A small multi-label image tagger, trained from scratch: 1.4M parameters, activation leaky_relu.
Rows from block 12, named by matrix and row number. Rows with one number belong to one channel. Each number is 128 + 32 x the weight over its row's rms, rounded and kept within 0 to 255. All counts start at 0. After the name is the row's rms in percent of the matrix's.
# convs0: first 3x3 conv, stride 2 (model.blocks.12.convs.0.weight, 96x64x3x3), inputs 44-63, a 3x3 kernel for each
# convs1: second 3x3 conv (model.blocks.12.convs.1.weight, 96x96x3x3, transposed), outputs 40-59, a 3x3 kernel for each
convs0.40 094 [145 147 149 133 115 118 144 126 124 143 131 107 164 146 121 144 145  89 122 143 150 132 131 151 148 162 160 174 161 165 172 170 162 173 158 166 146 178 180 160 172 159 149 167 151 123 114 111 132 139 134 124 135 132 127 126 125 149 142 123 144 140 108 105 126 120  85  99 101 100 125 113 158 158 145 157 156 152 133 147 119 180 125 140 134  97 103 131  91 105 126  98 110 107  89 115 102 104 136 136 147 124 133 169 139 131 155 130 165 172 155 166 178 166 140 157 145 176 163 140 151 135 134 120 124 105  92 100 102 110 143 128  91 122 120  83  74  83  67  66  75  98  88  96 205 153 135 153 148 121 168 118 107 152 146 165 136 139 153 150 148 167 160 167 169 167 164 176 153 176 167 155 151 136 148 134 148 117 117 111]
convs1.40 082 [ 76  71  59  81  93  80  90  92  73 140 136 151 135 101 135 145 133 158 148 136 142 133 121 136 158 116 110 138 128 125 135 132 133 100  93  85 137 125 117 154 147 132 135 145 141  81  89  91 100 125 106 119 115  92 137 125 116 134 131 129 116 141 139  61 114  58  90 157 114  44 117  84  83  92  80 105 130 105  82  90  80 109 122  92 116 152 146  89 129 122 159 157 167 140 127 134 148 127 135 105 110  82 100 121  93  97 115 111 150 147 150 146 148 141 148 149 135 115 111 100  77  93  88  87  85 103 119  97  76  98  96 103  86  94  98 123 125 107 113 136 118 107 122 109 163 153 168 154 148 157 171 169 178 125 124 125 111  95 100 132 117 124  69  95  82  99 124 112  84 110 110  97 135 165 112 134 164 124 145 164]
convs0.41 101 [145 124 141 150 128 155 137 134 156 129 107 147 160 148 139 215 184 168  93  86  95  97 109  98 100  85  90 122  99 118 103  95 112  93  99 113 123 118 105 127 141 117 100 129 102 150 133 146 152 146 147 151 158 157 157 159 139 162 140 147 151 143 108 130 115 101 138 145 128 133 128 113 130 144 136 135 155 142 138 148 147  50  14  54  30  55  69  48  41  65 171 152 151 162 146 175 157 145 167 136 110  95 147 120 129 122 105  91 174 161 162 177 163 157 168 161 153 156 145 168 156 164 168 159 163 182 152 130 147 141 122 136 159 143 148 106  80  92 118  93 104 144 105 121 142 141 127 147 134 124 155 143 170  71  66  79  54  60  61  53  47  49  96  94  82 102 107 110  90  91  96  73  36  69  76 102  67  85  67  84]
convs1.41 100 [255 243 255 255 244 255 255 255 255  75  74  52  77  73  51  46  49  22 132 137 134 152 134 143 137 128 137 121 134 148 128 134 129 114 109  97 134 124 136 130 117 126 121 112 108 127 128 155 125 127 136 130 126 133 126 131 129 115 120 125 103 102 110 102  99  99 101 100  95 106  98  94 147 134 134 143 135 114 166 152 124 158 147 142 140 141 144 165 174 171 123 129 167 131 125 145 110 106 117 171 149 151 171 141 129 163 129 108 125 134 147 126 139 156 144 155 170 112 111 101 111 105 107 102  93 101 118  99  82 120 105  85 110 129 101 125 126 146 121 118 127 128 108 134 147 125  98 139 126 108 146 134 109 144 115 117 108  84 108 117 108 127 118 110 139 121 111 131 146 131 149 107 104  54 118 127  75  71  93  50]
convs0.42 109 [ 83  80  63  62 103  76  54  81  96  84 123 127 102 159 138 114 139 119 136 116  97 139 131  94 106  99  83 114 114 103  99 100 100 114 109  96 157 161 181 157 162 169 172 195 198 112 117 143  98 103 119 135 131 153 196 138 116 132 119  89 122  86  91 129 128 133 138 152 149 132 135 144 115 127 145 119 134 133 126 138 125 118 106  92 127 127 115 134 131 135 141 114 118 148 124 133 134 131 135 150 137 137 112 126 128 100 104 105 187 167 151 191 170 155 177 170 144 150 114 130 115 104 102 146  89 117 137 123 133 127 104 106  96  82  86 138 129 157 112 102 124 113 101 125  85  70  41  67  65  32  69  72  81  79  86 107  96 105  88  86  78  81 142 134 151 136 140 132 137 132 150 120 125 128 109 106 103 126 119 122]
convs1.42 115 [142 147 167 146 143 158 154 139 157 122  93  93 105  80  82  96  75  85 100 119 113  87  63  83 118  91 105  88  90  76  69  62  81  92  80 104 172 160 152 163 159 157 173 162 160 120 119 150 128 136 146 144 157 160  75  81  87  84  98  85  76  87  78 138 140 123 150 137 136 153 149 135 118 132 136 102 101 104 129 137 152 171 147 168 167 143 154 171 156 156 158 151 156 173 166 165 176 167 160 184 171 172 176 178 179 176 176 171 167 158 155 136 135 156 136 144 146 123 134 131 137 150 144 114 131 120 183 155 178 148 127 138 155 136 137 126 139 145 114 123 136 136 141 139 111 111  95 104  96  90  91  74  73 162 176 180 158 183 169 127 157 143 129 129 154 105 104 142 135 137 160  96  96  94  98  82  88 107  99 100]
convs0.43 092 [102 103 112 115 118 122 113 100 118 162 139 136 184 160 173 162 153 163 177 162 168 173 166 179 187 193 189 120 109 115 108  90  93 118  95  99 174 172 155 160 161 151 170 183 176 132 135 131 131 136 129 139 135 124  92  86  92  88  92  82  78  70  77 162 164 153 158 165 159 153 154 146 151 157 159 171 160 164 168 166 150 148 123 152 121 113 123 131 119 130 156 145 150 143 136 141 161 147 149 136 120 105 137 117 115 115 107 110 180 169 170 164 159 159 160 142 142 134 116 128 110  88  87 116  88  85 104 131 113 115 157 132 124 138 134 106 111 115 105 107 122  91 100 109 154 143 175 157 144 173 158 143 172 120 120 122 112 119 111 112 122 108  85  98  85  88 108  96  68  91  92 145 138 139 135 131 131 139 133 122]
convs1.43 080 [102  83  75  82  59  49  61  36  33 197 193 192 202 173 189 221 198 215 122 123 151 131 135 157 119 139 133 115 127 137 137 144 144 140 161 147 117 133 135 126 125 120 132 113 116 140 139 126 122 120 112 130 132 124 152 149 143 173 165 150 169 146 133 207 165 203 168 123 165 215 176 195  65  83  77  71  95 101  62  94 109 129 109 103 128  99  93 130 120 110  82  93 104  74  93  87  77  93  88 115 153 167  85 110 144  92  99 135  68  61  66  57  72  58  49  60  61 120 128 111 122 141 135 108 128 116 144 139 157 149 136 150 147 139 175 126 121 104  98 103 102 109 132 134 123 130 138 137 164 166 139 150 147 173 153 162 154 138 141 169 148 154 151 143 116 145 121 107 138 128 115 113 111 125 109 117 132 108 125 125]
convs0.44 102 [146 148 150 140 126 129 131 123 128 103 169 155 108 115 143 136 188 163 148 137 133 133 144 126 129 151 134  93  90  94  77  91  83  88  90  87 112  87  99  90  83  89  85  97  74 137 133 146 118 120 127 133 135 127 121 133 146 132 122 146 127 131 134 154 171 137 159 158 140 130 152 117 150 155 155 145 146 138 144 149 147 137 104 104 106  86 104  99  99 120 120 119 117 122 130 109 128 129 116 126 116  95 129 134 107 124 123 111  91  99 100  95 103  93 103 107  91 101 124  90 107  98 115  80 123 101 113 115 100 107 116 104 112 116 110 143 148 139 144 141 128 120 130 116 148 152 119 117 103 111  91 100 100 140 119 124 142 144 137 132 141 135 159 144 147 143 140 140 144 137 140  97 112 131 130 113 130 134 120 136]
convs1.44 094 [123 119 127 121 114 137 122 117 132 135 132 126 123 124 114 100 107  97 173 150 158 153 139 148 148 144 149 161 154 171 161 138 151 168 157 152  77  76  81  84  85  85  70  80  78  75  88  83  81  91  84  78  75  71 145 145 171 156 143 177 180 164 180  95 108 104  95 112  99  95  96  92 177 150 149 161 156 163 167 153 161  83 120  92 108 143 129 100 127 113 108 111 108 106 104 108 105 105  93  79  79  76  81  83  79 105  89  79 119 121 128 117 105 105 127 107 104 147 142 153 138 126 138 146 142 152  98 128  92 138 164 150 116 146 125 143 153 166 144 148 151 144 150 152 125 124 121 138 134 149 142 150 156 109 115 112 103 120 125 101 120 123  85 110  98 116 125 111 109 115  97 111 107 109 111 106  96 121 109 105]
convs0.45 097 [127 122 134 136 142 151 134 124 145  82  84  98  89  93 106 102  82 112 150 160 205 167 183 208 158 174 195 131 131 130 143 139 151 104 109 112 131 159 155 110 139 131 116 142 135 133 136 121 134 123 131 137 135 117 107 117 100 130 154 133 130 168 151  79  88  83  87  97  86  94 106 100 101 114 112 117 125 112 114 116 110 143 148 135 139 145 148 125 140 133 134 140 174 135 147 191 121 148 176 105 126 114 148 213 194 126 189 165 142 169 171 159 184 202 152 190 198 139 133 131 140 157 153 147 158 170 154 159 165 185 157 194 169 181 177 131  99 120 121  89  97 135 103 115 139 136 150  97 119 130 154 154 161  99 103 107 119 123 111 119 107 100 131 154 144 154 153 170 136 158 143 122 149 106 143 149 121 140 149 115]
convs1.45 090 [145 115 133 128 116 129 163 138 157 102  85 100  96  82  97 126 122 149 132 115 118 132 116 109 102  98 120 112 114 107 121 123  91  90  97  88 137 156 156 144 162 158 121 148 150 145 162 114 145 167 128 124 133 106 161 172 142 194 192 162 193 206 176  97 104  98  97 117 105 114 115 111 129 170 179 145 171 167 139 164 147 104  86  87  88  65  78 110  87  93 153 171 167 158 166 174 144 179 164 160 198 172 181 209 195 164 199 169 122 165 124 124 153 146 105 127 123 125 131 116 155 163 138 133 138 107 164 138 154 128 105 132 169 150 173 135 158 150 128 146 142 100 117 114 125  98 154 112  93 119 160 127 137 123 138 132 133 141 144 137 147 143 144 170 121 161 188 154 104 155 129 171 150 158 150 131 137 149 141 147]
convs0.46 097 [159 165 168 144 154 187 146 147 182 124  87  71 151 100 133 155 162 173 130 128 129 109 111 107 137 137 122 152 152 140 136 147 121 126 129 110 115  89 122  75  97  80 111 100 108 118 123 114 118 107 103 133 122 119 105 141 109 125 149 130 138 158 140 114 131 124 128 130 131 113 135 122 157 144 145 147 132 154 137 142 153 110 107  99  63  95  90  98 117 114 118 110 122 126 111 131 112 122 135  90 121 123 120 145 144 125 160 146  79  85 112  74  82  90  84  86  91  77  93  83  67  80  72  59 116  98 106 101 104 118 122  86 114  94  90 125 131 122 130 141 142 131 133 121 237 255 187 242 192 209 203 244 197 120 133 125 118 113 130 108 115 107 127 137 135 149 141 143 143 150 149 145 180 143 162 180 160 111 145 121]
convs1.46 086 [132 119 113 123 123 137 116 120 119 124 110 121 100  95 103 124 111 118 134 139 116 143 172 107 113 121  55 136 115 101 135 128  85 101  86  52 147 137 130 161 154 148 156 153 146  76 100  94 101 129 133  93 123 106 126 120 108 116 101 112 130 109 117 118 109 115 124 116 114 122 120 126 131 135 125 154 150 137 139 127 112 120 121 124 117 139 138 103 126 124 149 152 141 175 150 142 188 162 147 152 153 135 157 164 153 171 169 164  97 116  93 122 130 124 115 104 110 179 154 134 163 142 141 158 152 158 143 142 151 126 145 148 126 145 133 117 138 145 132 146 148 132 141 142 157 143 147 116 124 144 140 138 153 143 152 156 146 133 168 152 168 209 120 151 171 141 167 173 135 159 155 122 118 152 116 114 153 127 134 149]
convs0.47 092 [141 174 131 189 189 186 179 207 174 133 133 130 102 132 131 140 150  97 159 153 139 117 133 127  93 106 118 124 119 129 135 113 118 138 125 117 106  82  90 119 110 126 115 148 116 123  92  91  94  94  95  91  76  66  62  80  54  43  89  41  66 102  86  53  76  83  74 109 114  72  90 103  99 114 148 111 104 144 121 110 121 147 169 205 174 179 216 155 186 193  47  95  88 103 151 147  82 128 108  74  71  67  77  94  93  79  91  89 120 133 158 122 122 141 143 143 148 108 167 127 132 203 167  72 169 103  89  92 100  76  63  98 108  80  95  92 100 105  84  94 122  80  97 111 145 186 136 163 163 166 129 198 154 134 147 134 134 166 146 140 153 151 144 162 151 125 138 148 123 126 127 105 151 146  97 135 134 108 136 136]
convs1.47 087 [ 76  67  77  71  69  78  68  70  81 143 139 147 140 137 149 155 151 161 151 177 173 188 193 171 138 141 114 164 158 148 172 161 130 139 118  93 139 144 175 139 145 160 147 161 171 179 188 186 168 168 159 157 156 145 102 113  94 119 126 110 134 130 112  94  92 107  79  74  98  94  93 115 173 161 177 181 163 165 176 155 192 130 129 119 131 124 128 123 105 111 141 165 145 165 145 150 146 165 150 110 135 141 102 116 118  88 131 112  63  68  49  80  94  73  54  55  51 135 157 130 160 182 150 145 159 145 160 156 154 160 160 168 168 157 162 157 149 149 155 171 166 135 140 164 129 144 190 109 132 159 137 113 144 103 116 119  94 111 127 117 141 152 155 152 126 136 148 124 102 126 121 127 130 118 132 139 122  90 109  98]
convs0.48 102 [132 124 127 134 133 129 131 121 125 132 161 138 113 152 148 131 132 126  91  82  76  87  73  73  82  76  73 106 122 114 112 128 120 108 127 116  94  98 101  86 116 103  90 102  91 109 122 106 118 147 113  96  94  84 154 140 134 137 150 143 109 144 141  70  86  67 111 104  99 115 118  93 103  96  97  99 112 100 109 105  98 115 129 128 130 144 132 131 133 118  65 101 108  78 102 100  59  84  83 136 114 121 133 116 123 135 118 139 111 120 146 110 109 122 110 103 129 148 155 133 155 146 134 147 128 133 143 115 135 154 146 146 154 140 171 135 128 129 131 141 134 129 139 144 137 127 115 134 124 115 106 110 107 255 253 255 234 191 240 251 235 237 110 103 112 116 120 116 108 100 114 153 162 153 141 147 144 153 160 152]
convs1.48 081 [115 122 116 124 123 113 116 122 118 103 101  97  97  96 107  92  97 105 140 122  96 115  97 121 104 121 118 127 114  79 106  93 116 111 112 129 112 121 110 120 126 128 118 133 132 110 109 110 105 126 113 104 119 124 180 170 192 181 170 190 227 198 196 109 120 122 107 115 120 112 111 110 178 160 173 158 141 175 156 157 186  88  90  99  94 102 126 104 108 104 102  97  74 106 115  93  89 106  91 148 161 155 130 153 137 115 131 125 119  98  95 110 100  97 113  96  86 189 188 209 177 163 172 193 182 195 105 110 114 109 114 130  82  93 114 143 130 135 124 101 123 143 123 147 154 172 177 154 168 162 135 159 160  94 119 142 124 139 135 145 143 134 108 113 129 113 115 115 120 105 114 135 152 163 151 169 184 120 138 152]
convs0.49 108 [128 111 115 134 126 113 144 149 142 123 127 125 107 133 132 115 138 123 177 159 166 173 166 162 177 173 156 185 178 188 162 148 168 174 171 194 129 120 108 156 130 135 143 140 117  59  68  59  46  55  57  61  85  94 109 117 131  93 111 132  57  87 104  94  99  82 100 108  97  67  77  62 110 116 116 118 126 125 114 108 109  89 108 109 110 124 135 111 130 134 150 140 138 152 154 143 153 165 159 118 136 124 118 124 112 123 132 107 125 124 129 152 144 137 148 159 133  51  90  72  83 124 115  68 116  87 124 139 142 150 143 152 130 137 127 185 174 168 180 160 160 196 173 170  91 100 127  87  90 124 106 115 135 106  99  91  93 103  76  93  97  87 133 158 141 143 153 138 134 147 127 117 112 127 102 107 117  99 106 123]
convs1.49 125 [110 101 123  97  80 110 104  94 122 133 119 109 126 114 105 119 115 111 164 147 138 149 142 146 123 136 155 161 154 160 149 153 161 148 165 174 158 153 141 165 170 165 174 181 180 156 170 158 166 176 171 163 168 166  80  73  80  95  77  88 118 101 102 126 129 145 112 115 124 142 132 134 143 159 148 157 181 162 143 157 142 148 134 156 129 111 125 122 104 123 157 174 158 165 180 163 161 169 150 133 141 138 131 142 153 157 167 172  98 119 101 113 137 114  96 111  93  83  91  80  91  92  86  87  96  87 141 119 139 141 103 122 129 106 136 134 153 143 149 164 156 132 151 133 122 101 116 117  97 109 129 117 130  97 108 117 102  98 104 118 105 106 139 160 147 152 170 165 149 159 149 115 104 122 103  79 108 133 118 139]
convs0.50 105 [125 127 144 132 115 131 152 125 141 114 161 133 131 110 139 140 140 147 141 152 144 122 137 124 120 135 128 115  99  86 110 100  83 119 107  98 123 117 101  97  87  83  83  72  78 140 130 131 131 115 117 130 125 103  82  86 102 108  71 102  87  93  93 144 143 136 148 145 151 130 152 140 170 172 161 157 164 163 168 164 161 150 139 147 113 106 122 109 109 129 111 113 112 117 127 104 119 122  85 159 163 160 162 158 163 126 134 136 134 124 121 117 110 108 138 127 120  93 113  93 116  90 105 101 112 102 155 131 139 128 120 112 132 115 109  99  93  79  87  75  53  74  58  36 142 119 138 168 118 121 143 123 129 132 146 135 129 146 133 132 155 143 175 185 176 157 156 174 158 155 155 183 142 169 200 130 168 178 169 188]
convs1.50 120 [115 111  96 115 127 106  99 109 106 160 165 158 156 161 153 144 152 148 153 148 149 133 137 129 130 133 143 139 146 163 136 132 148 137 136 148  92  92  94 104 107  92  93  91  78  96  94  98 104  99 101 106 104  98 163 162 185 151 133 164 150 132 154 148 148 167 140 129 149 143 135 155 121 132 133 129 127 132 137 137 121 101 118  95 107 135 115  89 123 102 109 107 101 105 105  95 109 100  88  95 101  95 101 106  96 104  98  85 115 122 109 125 122 121 126 131 128 120 122 130 114 110 126 129 132 126 104 116  63 124 155  99  94 121  75 106 120 144 123 124 141 122 132 142 154 158 149 148 156 154 146 160 161 105 119  97 104 124 115  83 111 113 108 118 122 129 129 125 126 128 118 166 151 169 161 143 157 158 143 163]
convs0.51 090 [137 125 117 135 127 120 141 133 123 109 129 119 132 123 137 125 128 120 129 139 128 124 122 135 126 131 131 159 144 135 158 145 136 152 139 131 106 104 118 106 130 114  89  86  97 122 115 105 123 125 104 124 111 100 110 114 142 120 114 136 123 128 136 123 124 119 109 104 105  97 113 109 181 190 180 181 199 200 193 191 194 119 114  90 101 113  79 108 105 107 165 164 171 175 179 172 190 189 199 141 149 170 140 136 150 134 140 130 160 155 148 168 167 156 157 170 151 128 119 131 142 137 143 155 117 156  98  76  89 106 100  98 103  93 109 142 133 119 114 108 100 122 109 107 154 120 129 129 135 100 148 110 114 130 139 150 123 107 149 136 157 155 144 136 149 141 142 146 132 141 136 134 151 155 131 139 130 138 151 158]
convs1.51 073 [ 92  61  63  87  60  63 105  71  80 119 119 143 133 110 131 156 150 170  76  66  97 123  89 102 171 127 117 113 107 136 141 134 143 139 123 108 120 103 102 127 112 113 108 112  98  98 100  81 105 118  90  88  95  83 159 144 132 150 155 142 139 163 154  63 114  51 108 174 114  37  97  65 124 139 122 136 138 134 123 123 115  82 102  69 112 132 108  86 135  94 157 126 153 141 132 149 150 152 152 144 131 126 135 146 132 148 144 134 110 114 123 130 132 126 136 126 116 144 129 149 122 103 119 143 129 152 161 112 116 152 124 119 170 164 143 127 119  95 123 133 102 106 119 102 161 160 173 150 127 170 180 154 187 127 123 125  84  90 102  92 104 130 140 136 114 152 163 152 123 146 137 162 192 223 146 151 190 155 146 192]
convs0.52 105 [122 120 115 128 131 118 121 128 117 140 162 156 117 138 131 150 151 151 124  81 117  65  93  63  80  56  68 146 140 126 133 123 123 121 109 111 111 119 115 125 117 129 114 122 121 111  93  98 103 103  96 109  94  96 112 129 124 130 165 144 128 148 146 121 152 164 129 174 174 120 152 144  90 103 120  86 105 129 102 111 127 100 136 147 129 162 180 141 181 177 118 153 167 148 179 196 161 185 189 112 110 102 127 144 137 134 160 141 135 150 153 137 134 162 146 175 174 120 115 110 118 129 102 113 101  92  80   0   0  26  27   0  41   0   0 142 126 130 123 117 125 132 113 109 109 115 113 103 135 110 142 117  99 117 127 127 128 142 130 110 119 118 110 145 138 149 159 172 129 169 158 121 136 144 124 132 148 133 143 143]
convs1.52 130 [128 124 141 107 117 137 122 129 148 106  90  84 104  88  93 103 101 108 124 133 132 110 111 124 101  94  97 151 144 156 131 128 139 130 116 126 114 112 126 110 103 116 123 108 118 123 145 154 131 137 141 127 122 125 110  99 100  88  83  77  89  80  83 135 130 142 115 114 121 106 109 118 166 167 173 178 170 173 193 183 187  95  84 106  87  82 104 119 115 139 140 162 138 156 174 165 152 159 147 135 149 135 161 169 151 155 154 136  92 123 129 112 148 139 109 134 133 141 141 141 135 139 133 134 135 124 126 130 118 146 148 153 147 147 148 129 148 142 126 146 141 126 125 118 106  90  96 106  83  92 113  98 112 141 132 129 144 142 138 146 159 157 159 157 140 154 164 149 151 144 112 130 157 108 176 203 160 149 181 141]
convs0.53 105 [  0  25  24  24  60  32  34  31  26 117  99 122 115 116 143 131 145 156 120 116 125 133 117 118 153 146 141 182 169 166 164 161 160 178 170 189 192 164 115 142 136 152 120 153 152 147 139 160 149 126 150 153 132 159 149 145 120 129 143 126 118 130 117 119 121 114 122 135 125 115 133 118  96 108 113  92 108 108  92 113 108 157 113 128 136  91 121 151 114 137 130 113  99 124 118 120 145 143 151 110 116 104 118 124 106  95  99  88 120 107 108 123 108 107 110 108 101 161 123 134 135 121 126 156 120 151 102 105 118 109 111 124 130 131 145 105  84  75 123 104  88 151 108 102 103  52  77 121 133  47 123  65  39  77  90  74  83  98  75  76  86  74 112 109 114 109  94 109 114 108 113 157 120 144 118  86 103  99  79  91]
convs1.53 087 [131 115 120 119 107 102 136 119 126 178 173 208 159 140 174 153 152 172 101  92 112  87  54 113  96  86 112  73  85  92  71  66 118  99  96  95 138 132 129 135 139 119 143 128 128  96 119 120 120 118 110 142 130 132 112 139 159 139 152 153 127 162 156 130 143 139 108 113 119 115 123 121 107 105 129 103  98 111 133 118 118 136 127 142 137 114 124 167 128 135 116 107 125 126 111 118 135 127 134 111 108  88 110 130  97 112 126  96 131 128  83 127 135 107 123 129 112  48  88  66  71 119  89  40  78  56 180 176 229 157 149 188 202 177 218  88 126 129  87 107 118 101 116 116 147 148 151 152 131 129 143 121  95 165 166 166 180 177 144 157 162 136 120 137 158 141 153 152 160 178 194 104 116 127  84  99 119 115 121 118]
convs0.54 089 [182 168 161 170 151 157 173 168 163 162 131 110 145 141 104 139 126 128 167 164 182 171 163 177 175 158 162 110  82  99 103  61  78 119 102 106 146 147 168 148 127 157 153 154 180 115  97  97  99  67  77 126  93 117 123 131 112 116 150 100 114 131 116 134 154 156 159 173 163 166 172 147 109 128 139 125 139 130 114 122 113 144 128 138 143 130 127 135 136 139 108 109 122 104 126 116 113 126 124 146 176 169 167 181 160 180 210 171 120 127 153 140 135 169 139 162 163  89  86  76 100 122  88 112 114 108 129 137 144 138 130 144 146 155 151 199 196 202 172 150 173 176 166 186 134 154 161 128 139 123 132 121 125 120 101  96  96 130  84  80  66  71 156 154 147 142 148 140 145 150 141 159 161 173 140 157 137 141 122 143]
convs1.54 092 [126 101  95  94  79  93  94  93 110 179 154 158 146 140 149 149 155 170 174 171 164 146 162 149 159 138 134 169 172 174 147 166 162 157 159 174 124 127 132 132 139 133 141 139 135 152 164 168 187 198 188 191 196 185 122 134 106 138 149 114 131 133 108 129 140 139 141 142 148 128 147 145  93 130 115 117 140 124 118 137 130 163 148 155 132 127 137 137 128 138 147 153 168 147 161 172 172 169 180 146 148 153 165 150 162 185 178 180 128 133 126 129 127 114 119 121 118 106 119 106 138 162 134 119 148 127 120 130 127 138 139 129 131 132 118 121 156 155 155 186 168 135 160 146 120 116  84 105 123  85  91 104  82  34  57  56  74  69  58  53  65  48 141 167 162 157 188 187 160 183 165 131 123 138 135 124 134 132 134 146]
convs0.55 098 [147 145 149 132 126 125 134 127 142 117 142 111 152 155 111 148 128 112 149 142 121 131 131 121 113 115 105 153 138 148 138 118 126 147 136 144 168 173 175 156 185 183 182 189 190 102  97 114 106  98 103 115 119 122 121 133 125 127 139 107 140 100 112 118 136 125 112 126 112 100 115 104 119 126 124 130 143 135 120 124 119 166  89 121 123  62  89 118  76 100 137 131 128 118 102 108 108 107 101 149 158 171 117 120 129 118 122 135 155 155 152 150 168 159 137 144 136 196 171 158 162 152 148 175 181 152 128 124 135 141 124 142 138 133 130 106 100 101  77  71  85  83  72  82 158 129 134 133 114 129 133 120 141 149 131 143 126 130 134 144 127 142 131 152 141 145 152 141 133 144 116 157 142 125 140 122 106 136 125 106]
convs1.55 109 [127 129 125 137 137 132 136 131 123  77  98  74  84  87  78  51  66  59 144 134 133 131 123 125 124 118 129 142 140 122 115 126 115  84  93 102 142 137 148 122 116 125 125 129 127 117 129 149 128 132 135 145 134 139 116 115 130 115 118 127 113 119 133 156 160 156 147 160 161 145 161 156 124 120 105 127 135 111 122 116  99 148 139 138 147 145 143 138 142 146 134 132 143 133 124 132 129 126 129 133 130 120 130 137 116 127 136 114 102 103  99  96 100  98 108 115 117 101 105  95 105 111 113  97 110 116  99 105 108  93 115 103  78  90  89 149 160 176 140 143 158 153 156 163 135 115  87 140 134  99 121 130 102 119 110 122 123 114 124 156 137 115 149 147 168 140 146 163 149 147 154  90 116  93 118 148 111  96 120  91]
convs0.56 099 [143 126 124 132 122 120 136 145 147 138 151 138 130 122 121 131 142 130 150 162 142 156 160 155 152 152 140  92 100  85  90 100  70  94  94  63  68  99  62  93  98  89  77 103  67 127 135 125 125 121 125 127 131 113 114  97 105  97  93  98 113 110 110 148 164 149 161 162 172 152 177 177  81  88  82  68  74  64  64  77  64 145 136 136 141 144 135 137 137 131  86  92  92  95 109  94  92  91  89 125 134 120 127 127 126 108 129 118 139 128 118 133 133 120 115 124 107 191 164 170 177 136 179 184 180 179 159 129 106 174 146 143 146 135 125  83  87  80  85  82  80  76  79  73 153 158 151 166 138 162 146 167 158  69  92  89 104  82 100 102 116 106 172 171 164 176 168 170 150 159 157 206 193 183 211 168 181 204 190 193]
convs1.56 084 [ 73  98  64 100 150 107  58 105  82 130 147 116 140 165 123 112 134 104 145 124 112 128 130 116 112 126 136 108  94  81 108 111  91 124 116 120  40  64  51  66  92  57  57  63  36 126 146 143 142 153 147 146 159 147 127 141 126 135 154 126 147 160 129 217 176 232 173 103 176 183 151 211 115 106 109 130 108 120 148 131 149 139 136 108 129 130 110 118 124 107  54  68  47  76  88  62  73  68  40  79  87  82  93 102  89  77  90  80 168 146 163 161 128 150 185 150 180 135 127 132 118 119 121 136 129 136 107 124  75 131 178 116  76 128  86 111 115 141 146 137 155 150 153 175 149 138 124 133 139 136 120 129 135  80  93  91 105 119 105  90 100  98 112 130 153 113 129 140 110 111 110 102 109  99  98 111 105  79  95  88]
convs0.57 105 [122 156 127 145 180 154 129 153 123 126 113 126  64  92  94  94 104 128 104 112  95 111 128 103  81  84 104 120 139 148 121 118 140 134 142 145 164 138 153 171 121 160 151 130 146 143 143 143 112  97 119 120 118 126 109  83 108  56  50  79  59  35  74 119  89 122 116  94 109  96  79 107 132 130 134 129 116 128 164 143 147 111 136 155 151 136 188 134 142 177  84 108  69 129 146 128 133 167 126 126  45  60  54   0   0  64   0   0 138 131 144 119 123 144 145 132 150  80 130 118  97 154 151  63 131 106 154 169 146 126 130 128 130 143 140  94  92  88 116  93 111 110 103 116 106 144 142 125 164 140 112 149 150 105 108  96 109 125 103 112 116 113 134 117 120 120  95 120 105 104 111  72 105 140  89 110 151 120 149 181]
convs1.57 109 [119 116 148 116 103 135 132 125 151 135 153 147 147 164 156 128 137 143 147 155 144 150 168 158 144 167 166 158 141 138 134 125 111 118 129 110 117 113 113 110 110 117 114 122 125 169 177 143 142 157 155 124 162 157 100 131 124 138 134 136 168 167 150 128 117 136 125  99 115 147 115 126 139 142 165 164 165 156 169 168 153 165 196 181 182 197 188 170 182 178 140 126 104 141 134 122 145 160 158  94  97  97  85  83  79  86  94  92 155 145 100 164 151 135 144 129 121  87 102 106 109 123 111  96 109  97 151 179 176 162 176 173 161 171 166 162 144 160 156 142 151 164 151 132  95 108 126 125 120  99 105  98  86 101 127 126 123 143 138 122 122 114 195 170 145 164 146 166 168 171 197 154 122 141 132  97 109 149 127 147]
convs0.58 101 [104 101 122 113 128 151 129 133 152 129 152 138 141 104 145 145 148 167 146 126 112 118 127 105 121 111 111 122 130 123 117 127 116 130 136 126  89  95  95  64  69 101  68  91 110 109  98 106 114  87 124 108 104 116 110  74  67 145 115  77 168 138  92 101 107  84 101 117  97  86 124 101 117 118 122 114 116 134 113 127 140 157 118 157 128  99 137 142 122 159  82 102 114 109 113 112  93 100  81 131 132 122 170 184 154 151 161 146 131 152 159 141 138 152 136 152 148 125 147 134 147 138 141 152 161 145 154 147 138 162 155 129 152 147 118  65  54  46  65  62  49  60  55  37 129 120 138 132 126 154 150 146 138  83  85  63  88 110  65  75  98  77 166 166 162 156 137 146 132 134 128 176 129 152 165  99 137 160 126 156]
convs1.58 094 [ 95  99  52 113 130  90  96 119  82 135 123 107 119 131 114 108 114 106 119 138 135 113 124 116  98  96 113 126 155 157 123 130 138 119 118 135 111 115 106 121 118 105 111 108  93 111 113 133 120 128 134 122 127 136 121 118 119 116 109 122  93  89 106  77  78  70  81  91  78  46  60  68 125 125 153 119 118 137 147 136 152 120 108  84 106 103  85  90 109  98 140 132 136 124 126 117 120 111  93 101 105  73  96 103  67  72  71  41 206 222 234 211 195 221 225 247 255 116 115  83  96  97  82 104 101  96  86  83  35  83 130  73  53  88  36 139 147 210 158 155 185 173 174 221 122 125  92 124 134 111 118 130 113 104  94  64 113 109  85  90 103  87 106 111 139 115 117 132 126 126 131 121 118 119 130 115 101  97 102  90]